python train.py --model="multi-label image tagger" --image_size=64 --cutout=0.25 --mlp_ratio=2 --expert_mlp_ratio=0.5 --final_lr_fraction=0.1
Rows from block 2 of a small multi-label image tagger, named by matrix and row number. Rows with one number belong to one neuron. Each number is 500 + 50 x the weight over its row's rms, rounded and kept within 0 to 999. All counts start at 0. Numbers have three digits each. After the name is the row's rms in percent of the matrix's.
After each neuron's rows are labels from the 100 images, of 14976, where the neuron reaches its largest size: "strongest on" is what is common among them. Only what is clearly more common there than usual is listed. The data: rendered roads seen from a driver's seat, with toy cars, trees and houses. In brackets: how many of the 100.
# gate: MLP gate (model.blocks.2.mlp.gate.weight, 384x192), inputs 96-191
# fc1: MLP up (model.blocks.2.mlp.fc1.weight, 384x192), inputs 96-191
# fc2: MLP down (model.blocks.2.mlp.fc2.weight, 192x384, transposed), outputs 96-191

gate.68 090:583503528509545472560446409515572466545438498533437447487497553501447498461525514555570506534526488494494519503503543520441425471441571590458372543408467470475537501531630518517417518521497436512544492538466531556400511586561464559506579432491390478562546540565485480522487558508526508506
fc1.68 104:475497502465600548483450434431490490556499555390474568577468482400503460464443482509452497531577494514590597432519510561437463528494567499491480504478524501499425435494538498443391576462415465481514484404514538457579455518556590504497433519584422499531507488490483602529550540513475537436
fc2.68 102:486537555537531538437477481546429416594515539512455447467580486456528505408458452510502519524502528493527450497481513549461538460481596457419514501469551506521509458508476567440493567575533456497472555441440463538495511559447398542540502505472507588440518562526510485436537516501535490590
strongest on: tree (94)

gate.361 063:435518581462559453570432473523512526562433524454538427447482506502519512523565475511507528532434477485640616562414446433447442415548432485462428483426379521580459481507533522457449512498505571480530529517445557475538548454524527493516533544465536526534474627533455479464538465563557576519
fc1.361 082:473564480495464421545524458441495493498418460500427388600447552533451562499573509519504465489502492478590516501482533496522533526442510494525495375483518427457592550514508439432523513450475525432534583481621438568536473469547467549479516551486523446451449470394576594490560503468418538377
fc2.361 080:517501479483490529519497429498501481446418469509430469492500569619475492474538543398481449489578476564522461505511588624521541462526497510537546414500470448503484521551550505489494430475499498510550497377522520514516532521503448530499599472494476513491474490604527512458586544517400486477
strongest on: sandy verge (77); house (71); barrel (60); vehicles: zero (30)

gate.87 019:495498484519629557480469504513485538488467523510521481489456557557504503436531568538534499543563434543480576563573409437597514451454486414546492638483445527462480496510442504454482536374513454472520465591523551392592429539585487505386506548516464585594449540497533522433566537523511491517
fc1.87 021:527510540510463466507519474545457418431517582472531481446522501515465498518504471523482506475445504516569509443498485537457529493409464563482475429462604482541501443494549485617610528514519465531522486403464452489476539468387521547535530447434525537419501552459443514447442515437543498471
fc2.87 024:465494542487504440490608509497487390513420527561511517434493485522483559544486474548571521481545445427545497432520510572588462471513551535542495387471562489466459536500440510589598434533517540514549510440462459591450486504394500580425527466471536581441532566441397529497459522452486525473
strongest on: tree (84); straight (78); double yellow line (58)

gate.184 074:539500367542445584517574487535614575522517415508556439457518546532534463586535488430413448434442484530551440534517501362502491392469441503519500664517511494506539595520543443491522494518467514460470491543499456476503531465482454497556509553505519476608506437479497483557501517510529491550
fc1.184 083:511536496512510462537538488559587608505541413443509421569637515464534485542523481467518438494459499554404461482502482478501469547540530452438563591508476452477605488577521456477508482485486499451504536518427497473577474495601496482519493487491450516526527524458487563482476487474422543521
fc2.184 090:519424486461571483524521556518530528562499441497498525400492572484500432489479525537486352513549531427447531497449511483499550446523553573493572586371538464497484538538488482532450501497563479507478492435545512430555457520538513508594489432482503570574573393482521633503420536481502557503
strongest on: house (77); straight (71); dashed white line (63); vehicles: zero (53)

gate.109 136:512492490461510522464451525432475571509459522450511452520540490546448469520535456433501447504521469456446492409546572493514384454506532442436600494451499543504476592582474496521554401492515549390461471549657531562524442565591485594499588462450463560526510466530494531549458480585518355571
fc1.109 129:482506464475503466514483532519495576553465481461475527537449501562376511436402462553494512451504495426553434366432480509419523508515489432550486452386466618520589465496543447641517445476485495563466566572491523466449470545489458443511515492546454558547426462479471548581501478574493501504
fc2.109 137:444608561494565580497537455460509557469468508555549470511510445442497532517479599588440485463420486482542428458471533566511472520496463489548534501378548544555532454553487492578445437541496506432362556517534439565501550442521496549454545537510464508542589487533585532562506456495422408484
strongest on: house (98)

gate.264 066:475449512509479449451472464525457505449560502522515446484539521502560467410507539529416550570523378473393465491453580542562435520581607420474487497588382567519479518508430484450474534459464575534570555455538521559569402495467502463461519483443531465506529463499553510474481464515492388455
fc1.264 073:454502577527545519454552464553492527558472437463537584454573441471537486495483459373590526406465486482460475614492588531493597532402512503561530470479572557496555469530473466519505528474544524527551482439474494499514473516494492546410475513483446418432482445511479462581624499460490472533
fc2.264 070:432461558511428464468457483494488471535560552450498462463494486432573475482530481396561452462417598546452492551530613562481580438480520516487513496497525528477633448518417518551459510399533538594559541578547574442566501600517442544482481465444517478449569478463495544517460510547510600522
strongest on: vehicles: two (67); barrel (61); house (60)

gate.25 135:442593582505587481423499547472495540471493457485446530454615659515477496527560518508454468468514437589496595477441474619508465508457420449597522470548533513451459532479540540510498532500554528427573450463563539427514512569423564490388454574513481552570551486449447545527533434602532483503
fc1.25 116:443522371537481474398493498607513555493614415518520466574518489431458488513549504560525491416497517485539497464578527516510533495481535473583530493469525537516582452501434512505558487479523570556477534388494500485511587375508487614521560503516518553464453534519468493513450504520454538567
fc2.25 123:496534549487527410485468447496505500517420458548489544492555520429526483521463531537364524534546518560554589528548475493508494491513555453459500435561437606493471595430463512591489450523526540455488564524555523526485519453524406532503529430515539483524425486518508420442414512490471479519
strongest on: tree (91); crossing stripes (62)

gate.244 139:579511515529522501481495638510627521493422406511474462478485439489489492573562519552453465575533444546470524602448440459501451361447533429482486475548519480495447566527552426540472537537568555548489448458505531606467613475517474494511425501487438502463437441496564502616507498495539406466
fc1.244 139:484501502517442468431376541566532523518391497550396531499529597456458504580509465470493432534515489598477497508571514435536518454469423490550610469481511479478547530481506545452479363568471405507468522520540490572482525513407531479467494520503635513493490509468489529489526505564564406526
fc2.244 127:533397518552462487412433537495521505528537503463484527407478510475485547430560531532446457608551565512485540483501475505497588553507535555517471528470462475566521377498466502515468568500413446492481485556577437402419558466533463464505569508547606563567559465502498537552529505509521506528
strongest on: house (99)

gate.293 103:512497522464432480434432571532512463538442513434569425462519547510464544415510531532404612543476561468547494456452535499507515404390514537548519393565476518459454558496512557543424572463550560432514512386510549511498546514475567504479554525570547475404423544460549551565476416468643499458
fc1.293 103:425439365488488452507454481570421580564499474512489561565427489573490472575500439453536470510545446526521541510513412420510552511571493487479479600503513513575535406511553519541535468537458414477603444565475435503605408486476420577496527427433523487517461463491437501479443605497520624461
fc2.293 108:446473374504424447450563601526432534457496484573526446402471469563411516522513497554481525443575494504427557494515431459569458523405520493395402521552514498511556461468431473500633476530487491433534504504479534486546563520404498453572575491496630410457526448456453517502489553497466487435
strongest on: car (99); crossing stripes (63); solid white line (55)

gate.89 102:525496553474553642482518549474390498538467508502512554370535507399514432526411533520512521579509549564581505505443554524431470552492457430465470456519475419438439527464493544554523537451491471467422507547526503468530499573485457525407422512590475508492472600554487428509540502495555404556
fc1.89 116:528648506575549556494542454405484414549497486552465431434510479495534516476510468554456421497458501442492402476488563617538478536510516515498468366453435559568587491486383561538453505504509463482544600524529399503494505506568462488443441466496521530479465541568485490503525520540478481506
fc2.89 102:518525534634491440452455472419415444535486554407451519494494465483499538535481479513462533548566571534570445490592589467463553587531475548432633450509422538501519536497521430482446565517469424489560614556504485581371488544428512537423519473539408496512493550457563495548442452501632510490
strongest on: car (99); sandy verge (89); vehicles: two (76); bends right (74)

gate.274 042:483596484468532499514488547572488536551511494454554505531616546495523529528490599505481589443440546570519634544476502518444514442543447532572539509511478526542467510510465508496554608554508501381462483435480456406457545515495573544513426532397424493466626539547414418531470443470518533534
fc1.274 043:475526479506455429580525461578559454369489569514586484433557448532407461553517557483469579486441468527547524447484532433472405526562467463467433461525498523469434500542548578421502450618580543532490500532396575426485535613498559515514428564487513523496501560481388491493481477566463559517
fc2.274 049:458506538553534419479499435581561640514455425550480504580518459513476464476436491544470554543544528409530518416566439578474484553514482518504504514485572429512411549497564462520534484469529485605436513425647486485593589433477533485560438522566453495503562436483446556510522513443430549409
strongest on: pine (75); double yellow line (63); bends left (60); crossing stripes (55)

gate.153 059:513454514563540558490505510482500442525390520482556473520497478517496410583464539514446511466496476518628551592476456466480406474431469571467548563555464429515579498547452509585556513485570505460498487514492493426478518450491416505516584506536610540525494542425531447469424425506483396403
fc1.153 087:465506478510516404598485502494450403544467495480541581544465492454546464508510545455599515626512502472456565542520526521511421513552554543487540443535470474533479579596540369520460519442479484600398622459462477518471465450476587487490457481603447559573488493535493571499450574585456434536
fc2.153 096:480513490486475447561482511488418468550484487519561624482500454485579489541495598399618491591487523462511539505473528583499478492484593505480569432468482498546454539562497446461419465419502421578484553483425485526413486486473553488428409482571473577548485503525446507540415499544433506513
strongest on: lamp (91)

gate.237 084:488571562486466502491523577603521524428518508493612499562463522465535466522572463515427509509522399471541506500495538545557496650375516493468517477593501520457583507483512552570458555454592473427490507515460526451546532448500415471545527414495442425481513454553532506579505587455439458448
fc1.237 091:500523534440507521497509569496467502460513509595446471490503466519523562540439548518437528489574481481487578522458530552486482501496480580510511457460513596467555406424534518596515505413488555423468529453542410431519509512489578547442491380437526484423512395505522435452470497456474484511
fc2.237 096:446481500552468552573503536485409526459528448487561519478538461535462560572471475474487552378542483533467507531467498483503529496477527580585512525536450536506515446433430591503477534515406536381448526514405516419441494563412532542481557488492494533473564453538581444548423471476524416530
strongest on: house (91)

gate.185 078:463506488511471480580544490449481497437481555548554462445467463480495473456454483517445493465469647496522523520466511462472488489529541487596530495422515523518390468499504560535501488520599622418557536435511471475448509445426576457551519548486444589471490604443609482541514450442525418460
fc1.185 089:531536541539512496517517501603464508436578488490436612478566500462526523638492470484527413469451569485535575461549500485537532505519441501446465569476542486491548491614499406392572469529549518478458598549481596453475463536500410501600453423517528448496526485544440340481489507433535512516
fc2.185 083:472519464558432473506378614502549496416636518548647528530456453555441517567433462508512527464517506515440503492473559519531513566521515448462438520485474448538503517601481504377498407534516525461509513538481511511533452508371486470513479574471593506526422561482528577458530520520485443479
strongest on: car (92); bends left (65); solid white line (63)

gate.336 098:535519535460533477493457516478520471529475424502520587462506536457525409521445510528580527494472407492541483479418390522514484400545469492571514549576535498504497535444512426564453473565568450445559554487536406421549522560521543510438529477459448412551582597445420534518435466457454456516
fc1.336 098:518542509500499588533440398492595560551479492484527501446495387498423358466574469504458578453524394569456537553501572515503537528452499674492526424475536534419546482422515460560521518536495393548504515604518508458530558463513491444551471543460520488527435449459507548478448482537543525503
fc2.336 104:506613517515469463479446450478562474603493545475580549442518445487500498490438464466551504430488492562532562519497521544424491474502556528542518567460540546456522425491476508510414481487506499508537430577506562567568511508537500581497501568402568538458471476474454526489369600423611461431
strongest on: pine (64); straight (60); crossing stripes (55)

gate.113 050:498521444456579441504440432491474624588438525432566592385521462505472576570462513527428563469452472442508482517512427461475524516495440514581481480508549530469509484468477578411478531447520456469456539547524432580513532426552578513576520524452552524529547457487518418442500424555525508482
fc1.113 055:432541489585485582573663529563524419613590461470574517499514519509565519498458452515510518466479581464524448458532556549453531439487546446471543521393538502541499429540514466521514525438501569482515493452445412582428462425439377472502489482523444564549459551495566447479426588492433370517
fc2.113 058:481518538479469515585544479543551529571526454473528553478467496552517548563484490563498552442563422442517456571582533529561585468433496499474444378485488560497539448512511481582481443424501480478494520564568480555595508463467533586441549432574485538527493608504576450486493471537488419533
strongest on: pine (58)

gate.140 130:475559522588541436482510459520440492532449457396490514615552551430500573503526505507497464526489542487528558441470418531519536447416550486437538474471445498533546505386569453577465544481416562390456506526560550447520491606453565510574600500548448513494444469525504484461503459451546452393
fc1.140 142:499530506525469459508539397503439548558443492446497570624475498483477540473472485510463490515470553551507536551443442574484556431454589533496520462505454451488557498496519400588470505422445442475457504555554592437436441543402548491543616413563524541541450436599502465515534482489570467428
fc2.140 144:496497461596566515484504491433449496471419486397538547473568411566426517497609558481433643469465425535469589514530535504475489457450611554499510478502420447452539459539492466447457442476539540514475504527488562528497471481484488442530455463514474501451476505581535560492530544494492501477
strongest on: lamp (100)

gate.374 130:487460468438565483436511478534507611510499496504426455448586504511531538538501543521552477552502428477534497426467506479466420368412509388517524538503454380477538459537499490490527499418522583467470492512513492644491491476519522482460423404562543490500593550483449508436463528585532548509
fc1.374 117:525497493491484508469584493476446473468493545489546552567454505477529426528436451560385440507507472487552460634528580563571481553552460511444462475488439493526462497437509530526506436529439407578555560403480527482506515520530586472486568593437476509473373579575489491464490497465525448415
fc2.374 132:451447504547551478536515582479523505518635487484532522503556479505593413466511486517496513514480415430481494484469424481501562429615413469537455533489447435531465490517523430505509577596488457499500482457501469543517405489508525466502508469434518545401524593493609475498442421449447577439
strongest on: dashed white line (100)

gate.217 144:494507496495507518596582419559515585456462506532453507474514460474382516586514493522467523558592475548536529514384510576545466498583438457463524539538447467477463423522435418513527543500453521398528556417439490509543521522440541452538526518544476483655556446466568502524489510509520587549
fc1.217 140:517522471428461443550468489462417545463436600516484539478343572506424456487529521460550549545517492530534476424457500599516536538589546566417529658478428522535529424512503512544537561399465517445508609455467530511495491512552468418502461436527499505520567503422498537527474491571506472522
fc2.217 118:545508528524462425562479468508515439506539513504534521453493474528509475576559421462551535570552538493414401499407565543490414529431515373436509494523547451527492501516544557432482499489483527588449448575463365501549508405512476519566491433468536493482496520441563515596541467582517463554
strongest on: house (100); car (88); sandy verge (73); dusk (60)

gate.18 074:477444555467514519435523458482457637487563482532566531559509434405571410529520517563482497485465410470513594541507502496500437376546534472469519465526525596545489513623447499556536511501505469532475451490598422465537416548528434456531535571611456555579484569545506566568550517507534497582
fc1.18 076:433518457563552498425552519562420531453511470536486484563536328466548497451480521513583438467484484526476511530501501573414543492420485553501496458586536531435498534476514456518595470521541439483530524467417473482476590496522430442559435503492447496490457495460479536479473456595545527575
fc2.18 079:445435474595481450528500473532444502513580480437498563584623477487476500475550465557561491482543505528437552532466468473508578526485512513502501576472433528486516473496479460410491550517543433472546638462349488544425506542444469428585477449459553483531526529460488521530486500590465541523
strongest on: tree (64); barrel (60); double yellow line (53)

gate.179 124:429504501426569476516541479481527491537515413534543495527525459453443562488449439528457504545499484388491463629527465493431393525447571414568410524503566416492558431475516497547492565507493483531534448518475519529474531506509506414537499428463518454578470465522454606512578562511518554520
fc1.179 107:496574474486478512521485468558551494619527580547519484556501494382540543398540526510496540509462546430473538550580482566467474547414553459600460498494562461445527379424513511578488535465471530560458551411426567513454467594480458491595479490453503488550496411483445603423523506540520594474
fc2.179 114:499583559546514543463464453542451459461569473573485550499626439466471480445457565430544407505468549499470500453450541536481512543482506459603508487564492561434558445539533540398497542517541517440413523519423509445484473417414478400480555460497523423440435462562414574505563563602545562530
strongest on: tree (97)

gate.167 084:506477496394625528559548491529571633568408466505440496521492474417506515513473469444507495410442507482569537526574482443498579428479559544558503538591466513518507499479452493521573515493471535399559512478538552538511520448493589516463449476619503425422446499582586502530578464547515481450
fc1.167 104:482517496399580466473489506467556498426524543445510456403468438551528505406442538419541544511463555472540599460484537494525434446511589486434565562554485642487429532549471501546556442416486449498509498507508474572537439486551545531537448482503472531488555420522629439512474518447503336585
fc2.167 092:401485536463533576538496526558598458450518405498537498453495453544508502471496515536566531486438450545476545548505456477462485498584499470508462450497502534493523468522485445499473422485496493357444582522444515449532504569475451462484467508409441493568537482628548525525510503469521455522
strongest on: house (67); dog (61); lamp (60)

gate.150 114:554476496497479458468522587461481566431467507462509495526517443560520464614624510527527501549463539457557532511497594506539615452442508416486509499456513464479480457512358456528459527496511548512534381520556449507541421517538486526492561506499512520538568498559529446501581480624438472501
fc1.150 120:440525484525538465526513489498449463507444534442423467518572483556606472545363530384533525460560494532488419547510416497489499541489471495449457517479557555442442508501610496466595570452489516466439513435565616498503498405475442545448540510567461491502537437495543455365424451515488492407
fc2.150 109:518447494502493504584504491540468493474534509488535468662529541523411524480407515561547464487543429491420462543468485455479423522485617497526510463436456547482445494468525534427511478477412529517475459475570403532547521564600441511493586498481440525466456524552492487538476413604519446487
strongest on: house (73); bends right (63)

gate.233 100:482432427520458579548508525538454526456396501518511537540495506506490412530499494407446460503461495518479534542529471547520527504473564557488557554449460448474480483536524492483567498529590494587525439564518598519522563398591524506523469433539607379492462480551587424427489559587487577512
fc1.233 106:505481574374502340550476466483534535494454350470480415455508558410575402491427477542560517417558544484484489485480539490434503546481570440487543531512469523484457446550498568525539443502532535484489558537387491478595461549526498562499463543415473518504516514488574538471446560505518485454
fc2.233 116:568459549534470407639531472509546524512563506522486558481516529488504464442629444487586536513582462563496450492468527494444470496420534450461509505539460507519422541472438565522464551445487525450485487441421488387498498486536547565450518532512467555569453482533583687432504461508541467539
strongest on: truck (100)

gate.301 113:506499502503446537490465494566496504530548426483523486520414474440498438481572506462507481495542535522523413444526493403570494522511572530555492555534493528506613443501499499482476460564506545476548408534419406532571588503476470537525406529506522571591551417495542412499404526464503493463
fc1.301 112:493531487546540524453477493469548459494541530479465521490581499542494458527468551538480513489417558565448573642484499525426528498458504371440519512506447439481377492540472544495454503478506513558471478535534504454502420406481573504514471469510478440516495590552517510562547452531510457557
fc2.301 110:529565581567506528494516462521493475519493485453503475494393375461528452446383475531475494585522553499472459519486442460523524465490545540522533624560593407427475473560526431524445485441489458607602535429500324485583491536474388481430456533504541531528582466502514512506461575478518465452
strongest on: car (94); dog (68); straight (61); dashed white line (60)

gate.350 093:534403407452493542507531579480552576421474461508485487496529486478530498609539472503539519533525484431426527515549442500501518407456523398442550447498491532458538516508526446473491536540541474385432434466505517511587427584586481633518518557532550464486613515495457525554479470513490551618
fc1.350 090:528494457586622474433523479538468508499531521364501510561487532451631542522582453548509499578452502477497606486549395512539522619505536493460427617508482489442541544423480522502376539481506515566463485488518455538567479484545507476510466476494558418487470483522513520533466518491419563511
fc2.350 101:528477444478641578540498498471438532459483478521535486566484450503485448423559392501516439500446476475450488504510485461497473555529472424486513455490476496474560518536603591514502464532458516501479463542525450529493520494572509461582621501538463373491554415567512477457480492504428450632
strongest on: dashed white line (91); pine (72); tree (70); road: bends right (70)

gate.146 093:592573519343484431557567534534537540472506515563510483458436587562549566526546553490458592558513551455531522534551484463493531455533465469531477518473571522448530362549467529527482511454532567430503489516506536518554527524487572447439459525510475460437572516484455472466520551560434551461
fc1.146 093:446474453619589515505480525420365455456485545439440512421516413529483455550497527402511454476492530464505536443475499463495531475382507457403556537529496468512417515466525447516513496545452497521505528561575528452450527573510534562570436460478475506641526452461570530530505493498464492480
fc2.146 102:562530522493537528527558582471528415461446516576372484496504564479504521530542574514583558459498534387497520519572556429506472490459487460462557500545557446408476495519459470517463596497496437565485478495554508461432529577588501490503480501461521502418513411496416529453596470501539469460
strongest on: dashed white line (75); pine (69)

gate.147 089:494525501417479558446519523543529533476515490528425474454562540459476490548585470491490521480454429534455490551462559487489515494562569492546478527560614529486420518412534505543595567453528584507503490524462434411463602360430459499493566502440491540480497604495517457491475544494572475528
fc1.147 098:556472500492481647492414466520463523483469520433427562577478522558475576578527547491432445502539499464494530508400528540500543439588501478539507492542338523462537450453499527443429493471523493473532492498506444471449484455537424452481551477547558587493503418472420524495460469457481547380
fc2.147 089:441536551374518469477478537494474509491542418532462453547376424449528546490482440395440585509508510606511586499437514502462481472572566505570473506524459462520455518446530426493468473562457619550495479477503441457446512449465506477432600457548546448454492513451515487510514612511575396434
strongest on: vehicles: two (69); snowy verge (61); solid white line (55)

gate.290 090:557493428585676585526485530532531456443421470449455523420433528501496521486521466479487439576472462436582497483453514643459464400499500536538493576429518528540484473587543515592610504454565522516520425515513483486463421490592445460564519469508494407636563502487450506436531505434480515522
fc1.290 077:545533476474494433530471454529495436619495432429366476473505416481538469521605511489550583566477461535446518457442530458610449520406488533539490457459562598472489480529426612413522453591528507544546505432464551581499480468479584553417488535478424622577473567521464534468538542535582542469
fc2.290 077:509462526483502429529527545577535461449477446468455478563511552505506526448548442453543581545620459446479437511455455518520481534454472611481488471530533607513530522487523541546423485464501470537560557464490510531514469505539398515473582548495527541461397456439406601437523572549476586560
strongest on: sandy verge (63); lamp (60)

gate.31 068:459512499540577424487532508463429464435531584504470523460520492466524550542511553403490557509454494599560532511439546353484509493479523442505517489527480543478521543466531486510385496438492476411600544495521469531486465538382499458590531591547431531425612530522447489567441464573508539499
fc1.31 080:381477507516549447538486511523658439483565479461561469439510511494578449422547547442492385433475524537428516509505473465551490517487479532526428493422451563490513495534464515604512417537522558476448488510456528449610600526449483554558396505502587387473485447525469546572488593445580569444
fc2.31 081:441468551578542544488570435516573406502527512484507511522450505416549494466561467457534405486531481516467547518605512435520384542403453596607529445519554600494404494530483489571547501547439449536408546592487580501513471583481495470549432575554475536443559465479516511588503552473499515527
strongest on: pine (90); solid white line (73); vehicles: zero (34)

gate.177 132:486437440559533554510578549492517568476560486502502452534559511501531540507498500507483446455457501627588444570533492468455477430423522430488519494424474521567538577444511390491507538559499517497465486512589665573505536539412488431484489511505428562504504525506641599478433477417511441451
fc1.177 115:478598570410491419542561435461486497427645457426496500504503540421486409490476506388532543453459517440509490566531446470455532472526565526540522553506433471607419461523489441476484494505476457460525529533506435546579492392524519488512477602498449496627514567531482568563433646565480523455
fc2.177 107:541472536431446507476456503535512387509439551525471515368484497459429511443517527476512531483503591499522583509515516454441585543546454438518465517491430505489569441452352530429545565460575548509520484562458448448492494483462577472550376554535474567600475520465518538503440584574551423570
strongest on: sandy verge (65); bends right (63)

gate.313 033:384531468445512467478536472521438596493463486514429510497509505501485637437462457471531542520478356500536517468517451533471551583433485474499479477527622517587490485497419570543542522442542507507454441537583520435505527446375499485547500504455525389523561415472520492416444498536509509523
fc1.313 039:551478554538590468415437526553492445533425465505475422587518527491506511432547451538500495496492384496477539522417536426544610571451487568483545512522593491487501488507505506434389428410428481521480549512519566501475551446496444502444422541483482482428557442456582465491556517571632507515
fc2.313 038:558488522488561500434488517469507485570417481556370375557561471510537525482523555494545515478478512492529534545429582491563535583451501510517472533496527517496530579546509472592536496435478442476425514509545683499555550616523541526521463529550453489495575430418496458550483489499490556451
strongest on: truck (86)

gate.302 052:562431409532560389470522497478541419531422435502411509492513460471495515483480589466472525492539521579522483493533485515465515386506483410511598482458461509493519472459462594530506518565474456488532449488557411538411509523484496542580496522335533558562533595469482380496542499485544478455
fc1.302 062:491441497499485467539521434485557509432454406530475578560433475318527460457487426528488543481490503513527571436468553511456524473554404468440518499459457484476417494442482469551539557429481517509564524494482457394508584557504565530493532503420471483553427545450527397491614512448460591519
fc2.302 071:471518450509500482528385432462457482496464501512494564568530519394439445525537505453468528477480530529525597500417454498548482569523494571464476418524517505583534438632499483532496530489453526539569438598454464440535615593547550509498551497509420456486407508535534497499554517609485574514
strongest on: pine (84); double yellow line (59)

gate.347 121:447517379468498481383489609582438492517520486543516465494472576476545601553527536515454481476477449464522570527483573455504548406498549400493483537442476474573505491487552620521497510481581544533579444468522563475523555460484497507534440447422513487489470610462476466498507544570552447407
fc1.347 122:601417566562564528588522556478591494515346448514526503442535490546466406438509481532513557478510540534442486464520493466507467546506442510461466516512510500471508559558425430487498445511465523442539512498464466554538516475554441504519506524523506493553477425525522645517553505570513469589
fc2.347 111:491546467447509641438487564511464452465506511478478503487550472562453437479479517500498511466533462486557495510526511485502598578481503524501458509479533552532475420566525530437457535523457504623431527449636527538488577458521511448545395475445439483520463516575551575474606541538523432452
strongest on: barrel (97)

gate.220 083:491423521505528474403570516535446474479474580516425469516580459465595496550500364460455458393586508424463578474597548515519575570450484451460470513558485447489503503508368535542464456516510546532469481511452470452450424491523464470486540596514389490516474522491402423493486455400468495519
fc1.220 099:472444530598531460443504449492544427499487610540494456437494430508538491557499499547490471410479436478514409540565427487545477542484537424444398486544356487550440565459425428511539473517553591536510538599475492476399504532480458431498519525581442499502447550527443411552559530443490556527
fc2.220 102:455482504508515493476549573584517537489411559505503511559424457462485512533451441509389580495463527638510473493536520480478395431516506525487579526510454489480516439490584483526627406505390499500486521469539470523567479539483555559437543413636476475465487532440539463403495479516570465492
strongest on: truck (100)

gate.317 060:433458508492533562598489548420550613540523476437612547541548438521538377592512422515460484563411382529527551464494435415556513470495530529423561567484463411446451478435446470487495531454570451511397520424567482539480429490582489486397563520515548568516423544429513529487482462522501538435
fc1.317 085:508491474574413428550432450508496602433540454433555564503486504525544510446452476521545436561417519554427599448516501534449559510521543456407519432504520477405516635513448404486505430444540505522413532480527476579474494520647509497495568532498455473476450449552387513516441446496540492542
fc2.317 091:496492548559471464459449433526517558458527525514469548540512475566455483441486449568640455570462580550419548512571500509465545447537601497471484386514530516480465590508474417427508499576534494510445462515541455524426520447553593559544525526435499445496510472513353486571519495548489513546
strongest on: lamp (100)

gate.136 075:571377483474541434534416509543438497508485563482553575488581541488499481581437514566481425409536585498471487513514465463451405478444464463474557422443460502422546513471458529528555391518560532490511541574558536468421449476561429493521521560588562573519526567493453536503496558473572472431
fc1.136 091:540522513514523505603532471513530504481540472531577491542489545531515562531483448514446417426561601523485566576538473443483481434532591546545532522484494453468543508461565515504498342503495536581493538456501565406501408493507479540514448545532449495523586535450602591512511475474516449511
fc2.136 089:568461500565595534512541486474456556562442391456524486491413505547453500471502455550512417499607500520533578487458397402515473526584544492478461429488407473521404461454516572497443364403477465565402508497483527473565494443500481475510519561560420520550593461460589509537510459539531400461
strongest on: lamp (89)

gate.251 121:481610567525478544566485620467562434463443581546505440562448411533480536455495468509514522566444529385560593523462525492485483487466538490447490440503589459548398518544437510465475585528567479461439461481474496547490502457440536569494486546447426506561554410482493536502483525558490460452
fc1.251 124:521495532550493600575543530544650497444487506474406480595474409457526513484501576508564658513469445457493446508420559541396499503403530477481585495432578561513480536485513462602385432452596467573502481479519558489456476473464554601507424471533413442551574461460469469496517585511520469475
fc2.251 117:497463593506530612542559378517495580580454484432477525574505516478441507454537532428517476531410444512478431582466520482408494429547477533570630476482584543525484508557443459579541462509555499525455535578576479468527462484502541562552501552452352519469557500480540464563493533516503573485
strongest on: car (100); bends right (75); vehicles: two (73); sandy verge (69)

gate.141 072:489558506556552527477509534588511470448611348450507482530538471527534447618578463464497603514512402549594518511527459478436465529548452480512554422581545504507520469547544559469540408576628489520480467514447444477533528514554484488590489513431415412546543463506502507559455496556498459505
fc1.141 079:549453405457525499551540423520488449451549534493447468501575496527562389530496442552488566499488505534547536501502491487471519406545486489487421443530496498546450438583479514393573508603626476511454472498493573466482531512445510541564509553541470496447537506511522523486447487597450501541
fc2.141 078:529511438529628487545510467578538440511491509527469509495550466505572501468560564470497500567419595428499494524485561567526486466497427558475451494494509493520401463423569509488528486598486537520423491417498536507577461645470495422550515531481568438513425417454508456501475483493509510421
strongest on: car (86); pine (77); straight (66); double yellow line (65)

gate.15 036:540399451540542463539591473445503425424462418424552527514524531439511503554553465416450420490484565474533590471515568530590502520512468445477455529512497458507414435449492527447548434565461576408501480493555662575517464502485498556456491436433512507529550592504467478519569512492529411420
fc1.15 056:514492466489456565551490489437467461429556390510522424499454513480525567470532521541552543539360535601458461540480540484528531448610563516531475494450464554430648407572405479545460526536535581495417442463530570522562550517421506475494499538536514488521482581515432527570489533454501452525
fc2.15 067:545457527520504496545451409498546488455455461499429352547401481532581563447520571530528543533482494569477507511481530383478441479605539533508575444489464546518631434508393467486459481536499569520408566468642482508523514494502531505484557507511492510503493526523404468480512495482467450590
strongest on: pine (96)